config.toml
train_examples = 39062
win_length = 400
encoder_norm_position = "post"
encoder_parallel_block = false
encoder_drop_path = 0.15
encoder_kernel_size = 5
decoder_norm = "layernorm"
decoder_fused_qkv = true
residual_init = "none"
lr = 0.00091
eps = 1e-06
grad_clip = 5.0
Rows from block 9 of the audio encoder, named by matrix and row number. Each number is 128 + 24 x the weight over its row's rms, rounded and kept within 0 to 255. All counts start at 0. Numbers have three digits each. After the name is the row's rms in percent of the matrix's.
# fc2: MLP down (encoder.blocks.9.mlp.fc2.weight, 256x1024), inputs 602-644
fc2.106 094:137126094173121127104159126143147102150087182127142145098114093136125127140140144154141130140148107125118120131137115147124112132
fc2.107 098:088092120167120134109096167146144077132174136117099062116130121163165132123114092109146116120142108130116134109147114174174147147
fc2.108 100:151175138114128102140176113118133109127120118122138148150161144103085093139101137165139104110110112176119135129127130131127130101
fc2.109 111:183171131103143135102123124143122158094136096153115103134100119114133139138089138099077128098145137144114089131158171109114078127
fc2.110 097:107132106147129116157127123145133166060147106123120129114136131138130127115120101103149144118127083107109109106109100135100133106
fc2.111 096:141125149133165139166124123144088150157171154144106163175163107158118121108119128155107138122141168136138089098163149125149105170
fc2.112 096:133137140149100147135100156090085196128114129140098163130132116095122150121111102146104152073108144129128129143138124141138148125
fc2.113 110:125098133110157147101125102167131065141135065086120113141105106142088111150130152155147131118131122131153148071118124083105133106
fc2.114 113:158169134161117145123129132121100095117096113183127138145153163136140122128171135140135125086119181106117139134102139101147144131
fc2.115 091:170114142111147147141127123100137121136164156154136122136150137145143124165098102122137136118124169102071156135158124112130158120
fc2.116 105:133120117128108093098096148124151116133122144111113087099130131150112123133122109137167143122145124118153115105171128127096127168
fc2.117 091:159146122141131083128142124111143079139172150111122128133136113192177119146131144131144125101137083195120117154151113178111077148
fc2.118 095:139163136144079154115091130154130182158160156155117164134152068093126093143173135127147139167091103118100099132127086182088119118
fc2.119 103:128127131160136140136085105125120148129107181137131128132105149183128101124133114112131143055118089096165130186061101140172150136
fc2.120 097:107170124122131124121132150153094103130121087133085109119177172141156135116155115088149107111138094165176094097092137127103166114
fc2.121 098:117125125157074099117162125106127143118110117154121133165132140133114135139120154115130151143173117134143155139141143104116171140
fc2.122 093:104120088153138103123110115131115152112162081106102116124132124165117127149172137136142087136124182110137136088166124110125133104
fc2.123 110:123154116124191129140153130174097130131126129091100145122123119128127168136153121149118150151134124157093125103124115132095121157
fc2.124 092:169119154121088123147148104109101154181107129131113129162148112152152129141144160117144159101139130137134128153120142111087118153
fc2.125 097:132109147111113136114134116066145117135126135117170123152165141139135168126108093125095111157123189094122120131144125163114136113
fc2.126 100:168164148112140150123120117110133065139124128117125092118125135151108128149116131122103160154128095119130095133104157144107131177
fc2.127 100:172091134132147131113126145117160127104081120122127157148092107141144157150137119142164122093152123127100186101187152146102101140
fc2.128 098:129108116140137117141094160167133118118119171160092090123128186094124150118102153076125121118150083175174138149124161158132099117
fc2.129 100:157105129112122115123163086119089145132115133104102126153144113096126139121107098139099112152113154140142142095167139141131118172
fc2.130 097:152109161153134134092130130181124102133134144123124078150107116176113153125120144105122138098118130114143109103122083140144124128
fc2.131 097:109121182134122142095093127100106119147142108117146145125093148119117139109112153132117107191159114155134119137165141100086116138
fc2.132 098:146137096120132143165115146150114191103129093140158130115175122092128142151128176139133105099115124159116130126176166173094126103
fc2.133 109:126148150098129136124140124140142126149151139138096143121120134121123123150119177105079113119156141186110099146149148148120126097
fc2.134 097:090086146127103149134105120115108095118137160143126066165127131171113151153137099166130120157110167123152136150138148153139115135
fc2.135 104:159070119151146160150161139088131111120109089143112090142147124152148159120155129093145192143144116104124147153157166089169094136
fc2.136 100:123192106104163097077147152178151154124115138105129118121097091147080148097121097128165117115174133110172142122103135115126068114
fc2.137 103:107147144157118129164167131133105172149176121178164134127163115159151082143093111174125130105115163101117108143119152148124115121
fc2.138 094:146105122133114126126167091119135087108114131154120102137136145117130138102108118068123142162168144132110182170114124110124157163
fc2.139 093:095146074095146103156126136159138132125130168153091121139085134053139133128137139143097088156125131123138099103102172117118101104
fc2.140 094:090165141117142117090103181111124148120143150144140113143136109105105141105134091144144107117129164129151074121051127136123179073
fc2.141 099:173104121126121176130114170147151091120179103142134122137152071123120118139125151139130143115121125125135074106107132182135129108
fc2.142 098:112131113121135134112127174170116133149096112101124176110106163079124118146120129100141169117148188179128132111131136088143115099
fc2.143 109:132188082188107120137106139134132122142153128115140169147113153104094122103092058131142099145110125095133170149112147134129128144
fc2.144 101:158142163147108145161117111123148137148110155136114160110158140155094093123136150160121113113090124156138153148078110129114147126
fc2.145 101:118157149161121133109119112128115138126115134100127131186132147127132145104109095116141094123143128131134121133102088121129161150
fc2.146 094:138118132143157116143147161127113122084083140150136152122093139136156124142151093146123131135177138124150096087185149140125083165
fc2.147 107:140113123150148129125088171136146146156153134116099146116118125170123097123115165149179106108131075143109108112123119115124160135
fc2.148 104:131113181155087135130107124136100120097112162142104129121129123140160110134133131168126103130116170150133108126129105142154128143
fc2.149 096:106132148126149094127117112108117150156155104075120106087128133131132081131130130193112119153160156117133107102128123152137106145
fc2.150 109:160161108110128102148152129151143136131160166117128171130126118111125124142130123120085146108159166168146124152172137155096136097
fc2.151 096:132137103082088149099112113090140146149130108112192153137133085121149170128170060149136114163115155123128138109132128139103143108
fc2.152 107:109146177109091132161144105112157130132145110137176130137106119154099177093123099124104108176188163106142143075129151171122070110
fc2.153 099:144156123139141122141174152110136088129110133099131146147112135121137102146122103149091136103124124129111131187116156139116096137
fc2.154 107:122085153103113155133147169099144137162106088094170137170143123109140118147120139127164158149154110101130109163116087129144159147
fc2.155 107:100154157095122138148145094130157162117092131160129128137151163135113146076136120185124121123136136132114119145129106160132091131
fc2.156 097:163136111145059112130129097105119135123116183124122121132120126124153161130126112132086154136165184147181099121093077125075142177
fc2.157 097:105112126132152108141111141158118115119137131137084133108100167196074100111114154107145123092091113155149113101133157125102170133
fc2.158 102:108104147139128198145142116116111150171139105157178151160105095157128158125156124184153120168113160095137125124141114069183127143
fc2.159 096:121124152111110111130150131094189119090132135143124081158120104110122125123124119150137076123124108141158079071121140133146118126
fc2.160 099:103171146140125124091106127133102157061149122122066114132116110151112122106109135089103142127144141136128079155081153130121132146
fc2.161 092:177120134144142128110106134130138128116138210122135195170085119144102181106110081126129114125124138086111131096098135138087108099
fc2.162 099:113093116191127171118149102094110081168130134130137127128146117149094146129146095145129131095104144112109153119121085167141132150
fc2.163 102:112141160155156108110132128157126112168120093149173160175117083121129152110112125165093133164151154079133144122092135105106114136
fc2.164 098:148120136122104124143155148127118135157138155116110130134184137151159107128102125099061097141091135114101108120110078160118138128
fc2.165 097:094119151158105130138143142107131166076208121093105128094134125113094095148073119137074162142141174148169079104087153099100202116
fc2.166 099:114072134136161108130146148135125094083104164127162141114176104161122124145150109111145135117117133121168128124099145109168107122
fc2.167 099:125104125085158144138133120146141139146126140148116105119107147093121155098134133120118177157125115147106158117127137173160121148
fc2.168 095:149131107131090093113115147099145143155167122095146122094075127109079143139120134145132149142145143155094109128162121115153168095
fc2.169 100:130156095104070118140132146114134151145141094134162166126152139128137148061086070159153119128141127140100074119086105131145107108
fc2.170 107:132110170130067161128121147103136168129120117106144110107083118115085099101148125113122158115137119127125156188135106112103166116
fc2.171 101:121177085133122135116113138101132129106103127137154137118147116114120098137106093137121064140113144112126063132138154100094093107
fc2.172 105:098173134127189133111097119108134153107139126104075147127120129095144094091124112094094177120149124155118111119101139082140146163
fc2.173 104:126128145137087120115088091154133108135159164132144110170148095130113170154113152135133119111094160129104153108132112141074055098
fc2.174 099:131130127102123155180113130167108134115071148137097129104114128136103112138112069115099165077116103136170120122090134097120128129
fc2.175 097:135120126150131118139130142141131143135147120152151128148149096136118118151131096123121157146113151180078095123153135123128146105
fc2.176 097:162147100117116105162134114114126144108126100111111094105074136120127108142172112134143125134104114111100155120141125102169104098
fc2.177 107:114113098089102126172131122132149134150142102104175107121130090147135115102151092117115149156102126112089124133094084142128118157
fc2.178 104:123125115156133105147120150127114114142092161127124156158133131127168141143136166138153125129105104172094126121150116112104134147
fc2.179 103:119112098115107103104103086135146139130136078099115180123116147133129123166111128144149119085132100159146148133143143107139144098
fc2.180 097:151148145151111130161106139110168142132154129163111107135139103130123186151158101173105181113102141130141158122129161134179124078
fc2.181 101:160142102156126114092121116110134168153158080146146127155118119130119116105117109145138136111110133113078147171156121107126135096
fc2.182 094:130109119132103158155155190108196144142090123127139141090140140156130179082173125109123142150100088152100140137120125103127128123
fc2.183 096:154135095095133100142113129124125119167146117126135127120104141142142141118145104116132102150132176122069117163119099138126141161
fc2.184 096:113110104129123148119182149132122139142114129111129102133147135137126111166138177139108116165108108173094119080105115104127134183
fc2.185 105:144140134119146126145111115163169102109150103145142129137186097125111142107088144104105134142127116120156104152112102155097122169
fc2.186 104:116128114141171106112099132106149174084095148141134134108144141128138125079100131109131109046128106149151116133137130124121158099
fc2.187 100:118100156091163126124140133099132128105077127123138112123125105111083179080113131115110135142127116085111151137085118108142141141
fc2.188 096:076152110112140120128115126150121111108156131146115159085124129134098154107129135113102145125123129166122093114137137165105121124
fc2.189 100:136177112112153133136127130196153105130099125096126129124139118150108141115132163138130123139111112139116155081150158085137153132
fc2.190 107:154110134120132148133136098117127162142122122079146147147082152130159134087082102109112123104156148127121134121180134117133124150
fc2.191 100:148143140121157072138064137092131178114109117169111148112159133111126069137161156121122146151122107112153165162132126137138122105
fc2.192 097:098117105133131101121113084164179143124135153098165127113114111132111146125097111119093137170166130112114148151083157140083087112
fc2.193 099:097142155111169135125141133128167142114125165117107136127152133135118134125121148180107121121145120165144109080068147094140175100
fc2.194 094:126105106142126132131141107122166128092147146104158076128161153146110097119105134116136175134113097122154145109105103149096150145
fc2.195 101:103090172145121111171096147128147129130130141116156140109163100111134125097120139175163120130105144119114135122093119116144158130
fc2.196 105:143132158100162138127109155094158145177133162116130118093154087103111124126148094131134060150128183106161126067113099157145133104
fc2.197 091:096130169132174134120136115147112147118131148133119124175170129141158118119120127131210116157123123130137122112130140168132170139
fc2.198 097:103127074113118104152115123128115140134155113118141121070142150139125152070113084147106112117125149104103114098102160130118114084
fc2.199 107:088085109144139110144075118138133149113149112111133134131102103164090137177150149132163155135139135119113133109134160134160099100
fc2.200 097:142125169147097097122119148127092109104154138129130126131126085157139112145170178167148127137129154149098127096103127135154120103
fc2.201 106:159136148119139130148103108097161120104134090130156134123131085142144169093136087164154102164159139077138129124124156128173108151
fc2.202 094:095152109119140135158089125091103135121124118171119145125139140089154118109130149112104152135105132133128121137084111072118140156
fc2.203 093:125131153099116124096151112135128132123127112168105131136145114152084108140129138120097106119187140134119103101110132082160108190
fc2.204 105:154155122178122151110105106122120077141117123138121125133146143131113126106135121160153116115159127119111157156129143125105107139
fc2.205 092:108134102137187125172088108166147112128153134152141140093101117145123111118095090085100137086141132085147094112147111109153123092
fc2.206 094:161138118114103161118147173152124131112158135132105151097152118125184154109142122119155176137097140180160140137086123101153133129
fc2.207 102:159124107105089117126136106129128165117137137128140126138097121121137161126112102083102123130134172074138126096127107135083138161
fc2.208 099:113134114140099101076074146130112088097130124104114113102137110099133166104110092107128168122104129131163122137160160131121125124
fc2.209 109:130102158139093150135137143108134110147134109103145122165136121151133118132104119130217130138120122115149149108147134137172111140
fc2.210 100:153088137135131128056097154099141126135094136120134087105094160148083121158138124106123151125153135126170141122149130094106107125
fc2.211 103:108163134106121138119103171129101131146135116146166144154128096117144159111129159126168147141160124126133129142106142131096114155
fc2.212 103:114095132114097137103107114145117121130180068133137100154129099121132124079133127133099146122107132119137158155083111137112145162
fc2.213 097:154089114128125132122127177132119089116123099102122116132156162129121100114127085152134128128138160131126124167129098146102183175
fc2.214 100:118145131161102090130152096148126134157151132126103144172121118120106097141101113156100176133132140176146118118158108141084121157
fc2.215 098:170120153115122145140106132156093171131133118137097099115136130125094076140135113113145138129111109139148135115110121116134107121
fc2.216 101:180124160126135124096149072109128135150133108136162124143164114116150139140108125136107133122157141086138094144184106108142161176
fc2.217 093:093140132146131159174156119163145131109125110126153132128123151123132109139134167092104127144121117134158136152105115134146104113
fc2.218 096:139147112098130104120154118123127123113152135151103108130101147142120128111124095066124158117106106138101133128119116126119133143
fc2.219 108:157140077114140074117125116126118182163147130121141157116125105141159110135117102106117133125121154093080116156130120139112081165
fc2.220 104:137141113147093116176154143116183121135117131134161137139154114144121119147135098126152147118113149122146126112086129158104105120
fc2.221 105:144126115105106107117117142097188100144162107119156085128148116121120129086081141117138080131109122118135132129114098099121178110
fc2.222 094:120085095105102126070122146110107170073144102107113134104096135130111160114121101096103116140147117103133106116123177127141145135
fc2.223 099:111103108126119108129111118082130136154135150119099102083127161079101134130121167129106103149130119132134201118135161129095165114
fc2.224 096:167167105098151122132143109104124126144130154145166180093124143154199102142143114136102133188084148131113177132125153147133104165
fc2.225 100:109132107121161092114128112156099145117147131148145099082129153094092111139177121153118118169136130133106124107083165120135128096
fc2.226 103:153108141133095143104098058127077121138122132089106122156076131137166118112147149115108099106119119134117123087125101131114147091
fc2.227 095:116119143148187139151166116169054108161120103108125147070102097148114123078131119162149117162097173136132138099120112100117120132
fc2.228 101:128127093126131121125125121156139116148133150131111102089119150097131101159149141098095166102108158138129127124149174134119093111
fc2.229 099:118138108155144148110125120100105078152093159112104117115148176090138115126138167137125112131155059152155152081142173127104145118
fc2.230 097:116114146123111140134112097141123114150152129140151127091118108127112149112112160148121127146121130145162145126108144114083175131
fc2.231 103:104120151147115140096144161129134098122074118094112104122150121150114145107102141139164101160086103106135126116108138112101119161
fc2.232 099:106113136136104124121148162117140123154138145125127108145129114158105097162106140132135125119090103172144148124096146113143138154
fc2.233 100:090135096151140141135138109142152107136163109120151138100132161145127137150130105147106130107133120149146114099120136106186162096
fc2.234 092:107158089104113145135140143142131099139155128122131141149123120091153131103146130153129149124142124112111079125099136180118091140